Weights of a small contrastive audio-text model.
Training: 8100 steps, batches of 128.
Rows from block 2 of the audio encoder of a small contrastive audio-text model, named by matrix and row number. Rows with one number belong to one neuron. Each number is 128 + 24 x the weight over its row's rms, rounded and kept within 0 to 255. All counts start at 0. Numbers have three digits each. After the name is the row's rms in percent of the matrix's.
After each neuron's rows are labels from the 100 clips, of 14976, where the neuron reaches its highest value: "top examples" is what is common among them; "peak in band" is the frequency band that holds the peak. Only what is clearly more common there than usual is listed. The data: simulated sounds of rotating machines with and without faults. In brackets: how many of the 100, against the usual share in percent.
# fc1: MLP up (encoder.blocks.2.mlp.fc1.weight, 768x192), inputs 0-191
# fc2: MLP down (encoder.blocks.2.mlp.fc2.weight, 192x768, transposed), outputs 0-191

fc1.720 123:104118120126124157137130127166171128140152143163116126145182145163159158135149157165114141128109109123129141129152123179168172147133196141152135123117093080134128130110136098144122120155081094108115083125105126082148108104131141084135104127132112123105113108095093131166124132117117124136133126095138142164144092123126110113107111142105119109121134116161100099160132138188124117107152151139139117173125168179121112164131131125133152167151122161171129087141167150117152112104138133135111105140094082144120124149124105141141151128116126120100126070093087101085110077139137114100
fc2.720 120:099088084132147166133144136154161136132115128116132118123151149122140147132118141135147146127164126140110111128126126140127130141134151127150146170119055106089085125131112128132134125149083129138129124144111117118153119114113158100119086141111102140160143119117140115120137132130122106119154139184131172134145123097124069081119105096133113129112126116079107147139108132090120125069151109106137127130145121120141163147096133154110147152132121174062104217166147162098134162159154139118158082146099135112129147097102135137121134107078102146142143108069086127126160122163115116150
top examples: speed: slow (75 vs 33.4); conveyor (64 vs 12.3); air leak (33 vs 13.8)
peak in band: 4000 to 8000 Hz (80 vs 25)

fc1.588 069:104116086100129132127153110151142123149180173145123181143111170119147155152113125138134139127101133130150144156158167155146122102124156135139121152115138082094107065091134114111136092114138162081149096118102097129118091068144114121131114098117128081127079114129108121087114124149129114157137109122119134120109108128107152123137140155073143140116160125144145130131123172150164137144183150127141168116151114139134145120166163132138115160096162132135133111087130125111104148152113128145136121081103131098129133085085136131095143063132110151151098086103148131144137175132110114131
fc2.588 047:070085132121125097137120125138130121252161130131190133126126149114131132122129129131139095136131096135124129124166131132124122098127129133124136159174101128120154132114117125123128123080128129129123129089126128121127126132106125138119114129129085106072133130128135128126127134136128130128130136103133113121113138220129177129130231132150142130128134101131152129129105123130175133157128138180149125137154130131122097119209125144131116091114131126144115106095132040132127130129204139133098149129149128126135130128143120129131110132136160110132136130122133129118108123138116129130
top examples: piston engine (78 vs 12.7); speed: medium (62 vs 33)
peak in band: 250 to 500 Hz (82 vs 25)

fc1.558 147:089103131140144135138090126135119135102155113195192103131163158115148144128139111104170143174145106150099123131138097148187165130144189152141121120125114119128153132109128116133069144109112136141105112133087135108105088100132153154154110130122094131124132080130065198155117132127139149112127129137106166142147119109137159113122127142140122153127115096177097118152123160172124119119120120133141111118126180144146121143147142131129155129130099142081125103083111159154142135105085104115106114141127134176145116143127099137095113147148124103157138082117107115086128098096124112110
fc2.558 175:121126105138153159114161116155157095120123130148092100124182158055127131131115123101204102130162121129124137154102101109123113085142106130124123180139111164105119119132113136119134138095090124111161114141163137129146129126122112129111071144110108151183112113116117121125148114114129147113145110082113130147150107120106130125137114104110162122135133152158100150139136139128120108101146115105110112103125132119139190113132122110120152147133126155129149153119119149119201126163145135128157080149111138079149170089097138147132121142114072139096116126066107147141085146098126142185
top examples: text has "speed" (73 vs 42.1); speed: medium (66 vs 33); compressor (59 vs 12.1); air leak (33 vs 13.8)
peak in band: 250 to 500 Hz (90 vs 25)

fc1.127 116:129118140093092135120132115152182101155128134143164132135139131148174102148152147106147106154127162140138179129195175097150142158173128146142180136129162139150115116136114101101094121123154103102116113132095071109117094114129142123104164106106108097112114139153117140133123100135127097124156148135112102107132106144104113102155148126174112148123109086136146108139176122100110143119171123096093110148173130144158104145139129136135121131126133127091134123135100111126099114117126148113099139103112173123132105138134118065125131088054130122159122113126064105141128143084119120092
fc2.127 094:154114131125135142134166132150132147221144130139045162133111149129120118140130129115148141124072135118180131120152120131118134086148123143129119149144164134126125105140124130133142133142167118137150138086161143121138133138136105073125108111127153126176132119139116133132124094151119143087124118108129107143138079128079130120131112171155155132127149197141158131147139126143175136148129149149147142117131134124116193120198128113128115139132132126105141108137127054140181108086100130118089189140114128079115110124148132140128116134145132110144116131100125129125177117109112129158
top examples: gearbox (65 vs 12.4); speed: fast (63 vs 33.7); thin (high-pass) (41 vs 12.1)
peak in band: 250 to 500 Hz (100 vs 25)

fc1.526 053:104104149101132149151151156094095138147087118111136138135138134142195138142187153165117110119141123133124145117162166171110140123125129147126109134126132099077161109149125135104131128124110119126150106117035136122100134129125150098098118135137127096147098127119134106123150116077133078119136109134119137123100141133150126148126141103154132138182083164166135107112153126113123146124140138132181165140182120131159114119098162138115140150134173130115154128154137180114138154114097178140140113115109124144166130153146123097140142098172154137067134104097104150123130170138116148098
fc2.526 057:056090117119126094134117124148127111200189131138182171130120136141123125131131124133126106152126122129129123120170120143104118073127128131122132159156127119131181125128122135151122116075153140114137120090105143122119143128127107136112131124140100115074133134118130117128130149137124127134137132119144111125122145210124174121123178132137135123137152083140161139126110119135167127157121127186161131133143120142119105123195120140136108082124146133134126114111139058139150127148227155138074162126137129127119117131120115134119114115141191099110122100148127129108121120143107130115
top examples: speed: slow (65 vs 33.4); piston engine (37 vs 12.7)
peak in band: 4000 to 8000 Hz (62 vs 25)

fc1.313 117:094080084091090162126108102127152124133122127091135100109096122138144135133119153106191126097106205146137160149164125126109103145127150201129154212143113122108141117121100103123111145121118132097139121116115075101120144137095138170133113140116082102097129141137142128099132122121082096133107172183131133139099133129142147155158140102165156151130141178134130102132118120130128141105178129141132128157175121139135145145154143135137133111090170152100139155160111102122122119141136156107135091101129146118159128074112152110124135125114104133127126119105115123119102117117117132106
fc2.313 130:098081101116118029100113139076107137118103111126142111139110100174128120126113128137148139141157106117120123137143126120100124087109130111135132151168138126122116175129142143165122128121151133160134123200169139133128139138175133140114120155161129130131153135131109125148141160130135157143130133129122131116099111159140169121123151136170107115123126133119162126161081132129190107182132119181164128112148128128112131128157132130141110112113144107133112150087099073148099104092141172120122163152125138110136123129134151096125154148146159147100149134112156133126213133133078101115
top examples: piston engine (92 vs 12.7); speed: slow (82 vs 33.4)
peak in band: 250 to 500 Hz (100 vs 25)

fc1.394 112:124149149167168189191170136152148171140158149139097164129125176137161140159128097138095128144110137135163127145122146129154145182131125145102149128096069052078134111105103098098114140090110121114111123104115132125156130129093074098113095105117133095149137131115121106099128127120090130127112174134140145183136114138151137114153094160128166145099129152176119144104152136162146122114104154146115154123148114141104174124158146135146148136102146148126129112117123144144158119143092134123143086121122093085137084102114144120140117120138120126123096115117136120101142093134140131133
fc2.394 132:119113112124114146117098133110135131167188127130166155100107114223126136143131131139151131130095113132192159122143134137118124118119125128134124096104083139129110127117122134134134140160193141134130123140077127128115129126162115154122139166140135103126136132120128125138125139107123118113120118160153169087112160148129170116128137097136110140133149018117171122137086123116144126138122128134186121132129128123141073117181102116129135125158144110140114106119121063166091125115133111132092151126141124154129112133152120073124153132128116121124151137134141125137065112142080114102
top examples: state: faulty (88 vs 54.7); bearing knock (43 vs 13.5); squeal (41 vs 13.8); machine: electric motor (33 vs 12.4)
peak in band: 2000 to 4000 Hz (99 vs 25)

fc1.724 095:159152155127124139098144152148161128173140110143142150140147157164172153153141138174096137116075145103154148087124155180110164101140129122133135149149156154180093120118128141159153138139127097111061090135136150139132138101132087078110105099154131142104120113125095077163150116117135113171141105128132192155116143126166117127113117155156127102087125166114108115142154109158171119103131141120107129131123097148094136140128130102162102147109135115126131087108118133105114109112116083140128097131109117096109090131105150119131137145124104085084113122100109135132148117127136105074
fc2.724 087:162125109129119118149116136143123117156114117094168139110155156173122196145153127065119177136154116148121132152055105125138105156122119126152142132195139101130204163106124104091133136138094129139118145127107115118103110117117095108125121100111136108114151136140167129132128130126122133185118118147123125090130119077138120160117085133146152136139099108129147127127150147121163139092131100162105103105161138136136131128096138148127134160155146163086104123088124143104089138074084098143159061104126132123138125135106138147123155145126139093139127119093088134114137128118140154151
top examples: state: faulty (87 vs 54.7); gearbox (41 vs 12.4); rattle (37 vs 13.9); electric motor (32 vs 12.4)
peak in band: 1000 to 2000 Hz (73 vs 25)

fc1.499 111:137170142144134163142123112130121135142125145127131176124129112119123145141161139158109132070109148142119110196082126122149104134149111152074113140144120105145114083120155102105126089135115127097123139116119126135134137145099119131156127079147190105132060143142138133139088141120074130118174126161128102114091150096107125137125140128165145145142135143087135150121133162124132166140196140151113161147152127091130084123163127128130089112107169090113153132152124132115103110132110125115163118091135097107111140129073124128139079101108118162139080106166152125143150105141107132134
fc2.499 093:161145143136114189127143124154164121147177127139180141135151154115124146134119139095150142125139123113104141106137125138142142105119135133152137108127116119122112115136132127145132155174054116125106135146125118090118127110126064138118125133114060151127132125114142130142122105145126130169148096143125146131128101079112083118138126171140175142133125194116114132128169139143126106119140124090132129145090122149135100139121140148127159116114120105120119070147140084104076132036077089107069109122136126143134108133165112154126119130160120121103124100106086128123153135083143140146
top examples: speed: slow (76 vs 33.4); quiet level (64 vs 29.3); compressor (43 vs 12.1)
peak in band: 2000 to 4000 Hz (85 vs 25)

fc1.21 101:102109137108099137152104105108136123074134153184126125123150171102174138124119109153155112162196127126122092141135108113180134143130159135151139135164127102116165135113133153114131143095062103125175130136094130110087128130076122143132089121098088137150098128126100160155107187111138127104148139134106121119186176103096107114118097133122164121130090107151140148130094138149117102134113143137104124133147198146112099140145149124106119125129113158157148144099156156133136139147143132123119076134136129170135114111110116109156119127095132150156081122118121115126130097127107096154
fc2.21 096:139152123138119134117128114161125116208123137110051145149123121111121112137131127063063096131047127095155117121104092118110115131140144116110147140128173133130133111122141120129134129156115108121167130069167133121147141148111121084133134147137152142121127134136111143136134140129132107121129116110143136144158142108126116142140100094065106118135117115136114139114150116113125108082141143136093110165089127114122084147121126109117119096106105134171096118160148161111177106160159145137202155118120108119128152134140124164141128132166148132120135137198133150135097148114163110151
top examples: gearbox (65 vs 12.4)
peak in band: 250 to 500 Hz (97 vs 25)

fc1.638 105:094097100130122158145133105130151116128134141135141093140161153125122122120175126134134097151133149112108144133145110146154145143143145186119175144108093094106154092088115057149142127099134101133122138131112133130121093123142138124136072123101106082094083153133122135132093130117125137104156144098142133097087100152146168130153130112111107081087110109123135118084109118134157156131179144107132127150135166094145122110147125131170118109166138142103113168114121112139167172192149156151133094071132110110136134120153081110140112132107088091137154139120132158114119158134138148100
fc2.638 119:102100079123138123114106124129120113122135134125126144145117132084121134122130139144117145132196116123141119153154123131107121140145127116132117134187126134113147086145135146131134104142194131146131113178078110133127124127142130153121133108135129135149166121128133111126132135125128120091127128206116135132140138189136219109119164112106089107137096081125119133139083118076113121099127121140148131120119119111123099137126122124127117030102115115150156169080109112136120149202145163133159139134109151148109152130089133116129139109109162143162123122153146165161109125117121119121
top examples: turbine (95 vs 12.3); quiet level (83 vs 29.3); thin (high-pass) (46 vs 12.1)
peak in band: 250 to 500 Hz (99 vs 25)

fc1.280 102:145100102106082137143119123132109153112131117192126129150124114107139143182133088104107149113113129123138145141117154152161192149134128151141146153153100126165111125119160122116124125119152115138157128130131106090107130106135119115092065100132164112121125068137112143143087110106107122114119158136118128151136095126138112095110100141109099134116130117132135155123102129159153202128143134126149151120159137159111148131146148092153126154128123134155154083109155183170186141110069120122116104130104100141101121102175150160112138126137109139109105137116147084083118098094082111150
fc2.280 107:142134118126100146119135115063107133106118122123152104130145184078142119123137131150151103147182109122128113121124128112117082105126126131117099185177155150132131123133112136128135104082043147162147112177130122132128143124126165126133140124113084131105139101115120140128136157102146128137156157132143120121134122141121150108132100102056111103135112215126101118112136101112091100103138120107101109130133130118135132131109127134112126112109132116137116152115130196089115148180155106125165139140139125125147134133122132156135087108089084125136111111174141127144111159067100129156
top examples: piston engine (67 vs 12.7); muffled (low-pass) (50 vs 12.2)
peak in band: 250 to 500 Hz (94 vs 25)

fc1.170 089:093108078092084169147148108127163148139116149141133121137097154123120123131086134132134087140148201107169178118102139138064120125087094179140153184135106125090163125086103113157172152137124139113148111163116110118094109123145143125152115173117107082072127155160164104099134141114106117134125125150129156138158162156156142119150105143108134114100117129124128148107116128121158140144145127119128135141163118129122152145140151135166158095117179124137126102145124108131128119133145139139140122120105130104130077074127151146128153119089074153098124134157127160140136132126104135128
fc2.170 073:097082075118110120065121138114107118178129144148099091128200136125116136158138120107146142153114099157119159133146133149148152163089133122119136193206109138143164135133141090101127118166155103134109117141114124109128126119160107142121118111121166092111133135114125138129129163106125121128121138172144129114094095177118176140135110114131104101137121108148145116127108146142142139151125126180144076121141132130123057126157137107143142145117120124149134109069100186116173139178142162119143125132119125122122140143127118091122124104142148069108121120114147149101127128124119131127
top examples: text has "speed" (86 vs 42.1); speed: medium (78 vs 33); turbine (73 vs 12.3); text has "thin" (45 vs 12)
peak in band: 250 to 500 Hz (100 vs 25)

fc1.289 091:105096116110113140136124101150139153137132136116125143145094140160153146133127149122169142132122165126160220198152164133149096201109129136132121178145138125098135123115097113105101091068127124098133092088120133097145119128071125137149106121119134132130126119123114072062159114102114131106113139138101128116126166111142124138130133129143169138104141135113118095122147109139140128148153167147168111154114133140125115116137122133140177139173158125117122145157134176161121151146117158124143115102134102119173122106073115106078116140126096103147123114103133105111122125147142121156
fc2.289 078:087110083120125016128119134092136142063072133132125086131088084133138120068117124098145145132139135125105104137114144140128116040090142129149120116156153137151082143129148153148116127128087134164129110137121129123118142131138144147143160110146188139188118114131099129126137089131135117114126149088121125110124152125117119146132149124142049128145125161139145130146139128159118150147127122108134132140121123126139167133127124144136143087114104100151117148136127145143112119122142134108130149142131131136128130132150150168113107186141167163137123139129126123098107116159090117163
top examples: quiet level (84 vs 29.3); conveyor (68 vs 12.3)
peak in band: 250 to 500 Hz (89 vs 25)

fc1.224 075:126114159147109129156166143106095128156172172135132113137172080137143114115149112156139138137147114116137176079126125116118167106116169142160110127146130143121115147112141151115085087126089158137138137130137110125107160129100120160122120110134114122150149089109099123175140112159141119127110139081151113144147154172109154161145100129115141114147133102184169149104173123111149126148103146153133103103149111187131101137118119142144093094137102139114111093150139151156077114136156094115079132125161140162144073137080147137143122118121145091148089137144125099117096133155088155104
fc2.224 046:104108138121121060116116121147128138131152135141221129133102112142123133106122128156175107107134136147137158115158146122101119094147138130127126159163155131136117130138129135121128114013143135118126115109129134141128131126094123158115125098130134112177118130119112114129135068130141131140142134129128152136108141176133155139132224126192120131135137101137116117129152126122169145114126138162130133126141131129134168122109136123130114108093123120126135174093124044115107124173174137138097129135143132129134125120087122080129125112120124138129139121101125128149191127156110128113
top examples: gearbox (54 vs 12.4); electric motor (33 vs 12.4)
peak in band: 2000 to 4000 Hz (57 vs 25)

fc1.332 068:107088126133078160118152129143146116150135147120140121180148162130130133150152145138099113149097119138159161160167137161131161145135134163101145114120092086098105092116101085104127156103088157132104122123133092100126136110130097110146111115107092103142102142086102138129132146123139123111146138128149146153136108116084115123142117170113156187141139197156173148118130178115140141115135191141143123118147126164125115150131125134116118124167115147129152104143118091077086101105110060109112115129120125115131101128153151113139090128117110121095076114162124119104115145079113116118
fc2.332 050:076058114119132101134127125109133122244183134128223190132114133173127128134127130133094117137148116140148149129172136142124124095124129134142129172157116125121162121128122128105129119055133126137125122104099123116123124123143140111118127119138093092062120132126125117128127130131124122137137120141137120130103121147122136133120149162114132139133138147137154121131090129149190136153127126182186135126179131130130125128167147135130130113142134155143126170107137098118141123110176103127103170129120130135121110127102121129127103094145158095134128111146123126107067122125118118134
top examples: bearing knock (69 vs 13.5); air leak (50 vs 13.8)
peak in band: 4000 to 8000 Hz (100 vs 25)

fc1.721 103:121128094113115137121124117159091143153162078148138155137162164126127135168135145147155126180146136160111142150144151180141195143139158143131115148134117149105117125094113098130116129166116125105096101138121125112080121107128111152114083124106062130059118116150119114112095125158093137144144168163112125128110145116155138134110116107116121165162112102175101131108118122180154148122137099182146127113140168161135101139152122111125109123125165134133134109106136143137129170135125116097165114137145119123101109104116105144113112115138109116074108090124161123074117088115103097090
fc2.721 112:120118087124126160044161119089141129081110135125127138120145118110153115143119131182160091127131090129122115107149125136123109051193105120108127189130170168123043174143122141107127138113130122102140143208190123145113130132145104161135103104111158126145117115127133135145114145113117137145139119121120108116122085140135095109156150123141133139119125184158126128114127113127148141161117121107121134130162123121153192119075144099126125120081138149122132161099112123133126103142127123129139142129107126099124135115152118126130131081116140148113130146095141144142111138112118141135
top examples: piston engine (75 vs 12.7); imbalance (33 vs 14.3)
peak in band: 250 to 500 Hz (98 vs 25)

fc1.63 098:132140137134120136128112133121112118127116128161119145145197100175106145141191085194120104100133135140106182156128120124128112192122111124136125148126132120175141108126140097107112113104137134099105109113111147142110124124108119083141137131138178106145099140097105144170154166103128141124145109096173159125133126133102165152105127129168101151147153100094135126119117114103173089145123122124102123134117108121131097110135096099147090176116119102116131103143093091118114142148142126132106098090139116163129128177062141145147111099088122118154112127119127121162199123133141132140
fc2.63 081:078097125124123161135149126081126144084148126140112096122153101091130131146138133138113143151119148151139079131151134132122169133122125133142133177153139100138110116125132106103132111135134136141117111132161115119133114121137132127128100126115105083174104140118124134130128102166133130119150113069122112136117144161137150124111143169138082129147138227125142116124149125147157115113138119158141144131204123137130109131152162150132089143101129106134140123118140128118055137128211139123107176119116116124122110135216140122120109070114126153107110119153117124113109132068117137124
top examples: speed: slow (94 vs 33.4); compressor (76 vs 12.1)
peak in band: 250 to 500 Hz (86 vs 25)

fc1.594 062:174146117123146184121179095118113132117154169173134142117132124100176147107082128160097135106147151112118121151102157150158128137145164114127158134145112147117106108145110141115109087111136180137106135114142110124086150079161093156121066082116151152121142079121072133144120105118157151136141126144104127134128134163129139118134128133152154118127080097150103151155162169128176130136127088117110131143098140123095171074125139097092146168137129125137128088120138142119130164080074093134100126146108145121123118111118123093096118131145124160140139114113132140128130113099132100119
fc2.594 047:153134157142143139194103119145141103173139121125182146148145118117106132100122114121083121126133092107069110114145114134130122119106126144133133093115097105135194118118138127146132138116163124143135138111102144121123153128144148144143140154138084112052135129120127125150119150133133142142118128144133100132146167184117142128131152146088105134125128220121184141128107124109131137136103135138143133144150127137114064136176161160130115089110145121153111102094150140132134143097206126123088141141116146141119137135165118157118111104121187093128162127162114113120135110160128123095
top examples: text has "speed" (78 vs 42.1); speed: medium (73 vs 33); compressor (41 vs 12.1); squeal (35 vs 13.8)
peak in band: 2000 to 4000 Hz (88 vs 25)

fc1.662 098:102086105125101144158141075147147139127109182185118118132138126115178111145143099071137090132145152124136164120124112158104144123099125190147180183136119106139142070127103089164161158128108153106129145118129116119110145124137124123125114147101132086118129133177091131110135153134167146116134157126137138131155136139134146133130100142129126133118129082118134124124138172136187139134168121092098099137166148127093123123138124116197155140111133090150136132089113110120172154146109128115122112073154123115114117125128097149150118108091104140114098105104108113128113134102123167108
fc2.662 087:085085102121114155092123129103116078175136135152176120127130136172126143147127127105154106134133129172155131141149119119138151110110124122116123172183108134131150106133131102093147136088225137129123130139097144128126115126133119128143119094111189095145141100124138127125115133121149137114115120158136147135103101165117194131133168102128099088141106100180177104141086134129130148140126131177129109102158126133118104117144118122124120126070107141133142137050107158115132110183102149134127178120141144115138113138136131104132123128149109100145141166126142133125089122141138123149
top examples: turbine (81 vs 12.3); quiet level (72 vs 29.3); speed: medium (72 vs 33)
peak in band: 250 to 500 Hz (100 vs 25)

fc1.344 090:184185152134153151146140118147147131154158137125172140111089127135155126141139157126133130117126152141143128164129159139122117108103140132082150153116112061127139090123118117106128125136104124100140148150125073094113114138096082117132096113098167099115116134105130085115073109092092115102150140160164143142147137084117118118135104145124132131098144156136141148136117130157139158120155143181136128138157152153119146148147148140149101161120177102156136135124134108081115136109097145089138079101108092136135145088126100167132115093089094175100122130084129142113143106117113116178
fc2.344 067:161112130131127170147124127173164139205149127135196152110156167103131132119114131142153139139154101097126182122198128139135124135123130133154129112137089126119108140125127131165127141110067117133128128069104130096114120109146113122118115145128082127091125115117126119123121132132145124156152116143137139127138136180129118143127175101070138142122147130138117133133109136138094163157126125093163144146125126137143145143173156115124139120152124111118123174143139082138158133128161109113031096119100132144108096117085126130123107118088147097127157109146107133091076122136106124118
top examples: quiet level (86 vs 29.3); state: faulty (84 vs 54.7); air leak (42 vs 13.8)
peak in band: 2000 to 4000 Hz (100 vs 25)

fc1.753 075:112090117078082142136103105119173144165103117155092111115144153116165114131121132103138096151166120118137133150140099138153144126126127180170168141132147138137126077130118095160136132139116100124129129093096090114101154117099154089136111141143148078136083139146100111158120128133128128134167135124117160106111148143120132136098113119101118180158156116135128165124133142155166125189136135125124119128159144128121102135175111148156136163147141100161133112096149111137128145104093087106086143067131114100093138099109096124148117097130128162098081114156114136139070165101126124137
fc2.753 051:106089114127117123100098116168134125226202130129208170119095128101136121156122129125128108133108125158191166122157127139126137055144123129122141193196098136124145116121114103121126127041142138119117129113089143112125132128108115133119130123125145091119142126132134128120127114133133135167107130118122134126110124158111163134142233140108144119123135163124156119132144121142162148107131138150111130141142125139113098113138123129128115079086119125143122109136138052108117121139128146142106130127140129131133107136123133136132128117139155126132137123150119129115124126122131116142
top examples: text has "speed" (68 vs 42.1); speed: medium (60 vs 33); turbine (58 vs 12.3)
peak in band: 250 to 500 Hz (74 vs 25)

fc1.727 094:161201103121119181121156079127119165189135127127105186082154182123124114099132114148111109149153162119089093133143165129100142118111149129128118147141152155110128129137097111096165111147080134089167100139127083125111128123147110123118126151090117095098102124133171118121128151114078132139147120085109127155138140128116118150127137115079147121134174113118111115152134130145111090104143138133173120112137123090158171137129136090114106108115145117109135118118119117154170139106169138107157125132129123120107113086143075130126117135124126119107121082165141155121150139081125148157
fc2.727 095:179224136131139168119104116097065136133184119132082072140115131102120121158126136123098123113148165162120109124153110118121114118086107119125107137186167135118139100126121143111108107135104117126131138192097132141157134136081136168124168177121091127140137111139148125101140149143119119121104150112111111131122136116100101139140157099150107133123128082160122123117159114110151124117120111135154120105140127127134079121125109113116122147143131066137116099094113126157124136122139140136142165123121120147124126105200159139129159158202119122144099125147156124146143150137132143116
top examples: state: faulty (100 vs 54.7); rattle (60 vs 13.9); turbine (38 vs 12.3); electric motor (36 vs 12.4)
peak in band: 1000 to 2000 Hz (52 vs 25)

fc1.297 113:160162160164206228187180138146166154170135129131123136141159155114154152160122130100079123155109140115193118125088139132153133130131107140121134075083050006098102116099108114125138123168116118132147155112125147129128144117139107124140108129129141147111125125144153086136104135128118116129129157148145151131152113132140113130127111137117135131124112138145131108119114127094154136121128143118144144135100124114112161114131145116120135122150139125154125102119142151159163130110097134115113108109112128115109141108148144100142122147142118147119130131109120137131124133098148122126
fc2.297 112:046120166124104144170139118152132136113151142137118200133150115197141148107137113118118137116154126133140138157116143132126112187133118133130130018000092121118102123133117123120130125154172137110117119109126133140126126133149131120129138142137180124127132127135131126127115148106119125128114119145152159111125190135127130127113140081140120121122142063138120115130081127121121111122124113138142112131137122122146134127131086114131137137136131159129132131173131133118161142120084167142152132135150129128132114136128147066119095142153090094130126131119132129147113139124137126108
top examples: bearing knock (69 vs 13.5); air leak (48 vs 13.8)
peak in band: 4000 to 8000 Hz (97 vs 25)

fc1.199 064:122093092099126133141118119139136140116172174165122149147093157166141108137155143176147125093137148133113159157186173113107109110123150152099171171130138120120146115119111098102111137125149133093121099140089131110107126096131127135102115150122109125131096120112119155132100106123054116126145185092154113112139148140106110152125164119116161171107126128125137168107111130154176120167173125153142111134162152154159173098161160147151153147126143143128146146123129115111135128141152156109148141132148111131147052129104117118151105112086133141137091112108102096110100164113131165112
fc2.199 052:109091132118128054118120122137128103179135124137144142122151120113132127117126124144149105138106104146130161128170125137129117090130125130122128163190118134116175123132125138112126116100160135127130113088155132124131136126108131144118128121139058114100133134115119127121132149144135114138109132079127131120102129212122175125130154126179173130124128078140154140121137120125187137185132125198105127139154129138117123125177136149125117103127136124139133106094120069156113135156222155132108123134128131133122134127084115103122123126130196099130105115124130121120093128187129123115
top examples: piston engine (100 vs 12.7)
peak in band: 250 to 500 Hz (100 vs 25)

fc1.161 092:136125123154146171161139118105134165155168138132160123166170137158114150116146151148099137176121127144137140114151143148146162139139160175142108131118088064121120126086073105153152122092119125137100100122119104113103098130141139160142133105113132102094092104114125099145127165096092138145124150119158162112104132162087165115095147135116127159181175146109122121151106153127151108138119137165111139123148132128144096130129142112151139105122145153089141116125152152120143116090105084101087143125128088148134115150162154107117061133118141074074137117148112150117140137094102115135
fc2.161 083:120116147126125140097125129146121131107173138101157175117100146081136114160118125139102136129089143105184154130183135128108106175137150123123133111077117139125125120125117114115123140125174142117138127113116125128121126135118090143107132109127113134056155131127131121132131153157127123132126127154134158122122138166136136136135141154112148130137130078123135125120075115135145149155118151089133137151129136136107200126160105137147110040141119102140108111154123039125179126097098206129159174125120121118111098129159110090128127132132145153144116114083148143155132106151124124091
top examples: bearing knock (98 vs 13.5); state: faulty (98 vs 54.7)
peak in band: 4000 to 8000 Hz (100 vs 25)

fc1.254 110:141162147145199199178170136130155132174120139158092133139137125116136118147152135129109101110129141129132137145110134153174164154120117143118122096098065010145126107114108096122134123129102137138128134096136133129114132113126134104154118119137178131094120137118133072103145100113125130122148149152133123129155109171103134118100127133082151129110122126095154136127161152115137167145127129123110171123140139143141135146127126127136168127145135145131134056159134167141164136096067109115090136115140118100108117135150146144136113109108127111105118142121104123168117133103126121106
fc2.254 117:082111164120103152115144128146108133108144131109093207124160144157126153124134126142131123158121117155160140149148128119132121140138120105109129051031115150115098142141117129060129113142180148119125124121130131148120121141115077138126124119145114166158129121132143138136155147136124117147108102108134141120131190131132125126127110075122141138132113038115137132145099143131152079136140127148122097150127127122135151112168110107129101158139130136136125136145122132108120145152095198131171164139155137136132124131126138070124107135150081126149115138122180151140112123133125120100
top examples: bearing knock (60 vs 13.5); air leak (44 vs 13.8)
peak in band: 4000 to 8000 Hz (100 vs 25)

fc1.439 139:188192130167159126147097132109138150147128100104115093137095120135135133161096141126118146165138132111190117136109112143161178144112148128132119146169139152156177144161144108129151143144089109154110144132144114068132108115114139113132144151123105116123147109110115108111134116141128105108089147136126127144146151102140104135115085133114113139116104163182139101129133142172128148112123123129154133109108122186140137144129146155112165142178124190147096069130119164133110117103124127114135087135094110148121118090129146148119151131136117119081151106098094111069081104097128115127
fc2.439 157:167176109114124102104134140113128133096117162117110060107146152111130132108146141115140129132130158123152094120105145129132128107114136125124128129180171144133126141127100113127120143119146131119119127153144129135114105122153072151136135120129145143088094132132139127100091159133111130144138122074112123183117113076136116124115122141106133142116106148135123127119112121125110124153133127128104131121093122127126197127223125107121146207144147142107145099111139152115143133089071109141139119145136113101145072130176137174122126217142109104132131163114138145108149145135138129072
top examples: state: faulty (92 vs 54.7); rattle (67 vs 13.9); conveyor (42 vs 12.3); muffled (low-pass) (40 vs 12.2)
peak in band: 1000 to 2000 Hz (99 vs 25)

fc1.731 092:200244155161152169157162119143114127132118124116132134108159128079103133130184128105126111121151165121126135101132123129102124143160099163067158127131119090152124121122115129129094122149112147074134123127133138136127150144109143121117121076129130114090121108105120116138110119111073119113175097167148114092098123127092125114105166130102113121092132124125126166098156107146113135134142139112121153141117154118149140142134139131151129144133172135142151153146136117124141109146125144117138079091129128093123114137112086121147120142158101127147110136146124097082158169135121106076
fc2.731 071:193113147140140156193127133136146124228141122140160243118105160196133137156130137169124107138117106134148137120176126130139126126125143114139136067128132113109113098133119128142132127138105114136128131143071121110118120120101064092125125161122121114196146127125126131132122139127115115132118135163137150131132145167115143121127171098102106142123127090124130133143110129136130167126116122142123126133103133117130139131113139138139136089122115118173118086098140099128100132127124095129110139133154131128139133120057129114132150137132091144115129140153114123132102131183107141147
top examples: quiet level (97 vs 29.3); electric motor (78 vs 12.4)
peak in band: 2000 to 4000 Hz (97 vs 25)

fc1.350 078:087113094095107125148117093116144127126148123136114114135114124166140116146148135134166106093149149154125147151180130152117143166100153164135135188132081089100140065090112098153126151142109154097145126142123094119126128157082169129146102134100066131106110119155140130092109162138057126102129102140145116143125150118121143142144119139153157141111147145163119111096151088129119130127164124151148119120144144158110120109137155106129097150117199080111139142118108126115124162127129164101124101076131151165124111090092127105132147141102103164141143122104125116110122151123123146083
fc2.350 072:067083105116118069115114131129106108199173117127141163131108135144129121132129129158128111146137107146118141138190124128126123110108126127122130152173127126128160127131129137113122105078130133138135113138105138136131133132129127129118134137148064115117142123121129122136128167145139130124131134152142124128109117178124192123131181110158134120119134077136159124128099122138161137154131135207148119130128131135118101123193114158128112070106132136141135126081116044145142113161199148136127192127141121134131145136102131118129102119156168119116127103134155136115120129182113130114
top examples: piston engine (100 vs 12.7); quiet level (61 vs 29.3)
peak in band: 250 to 500 Hz (100 vs 25)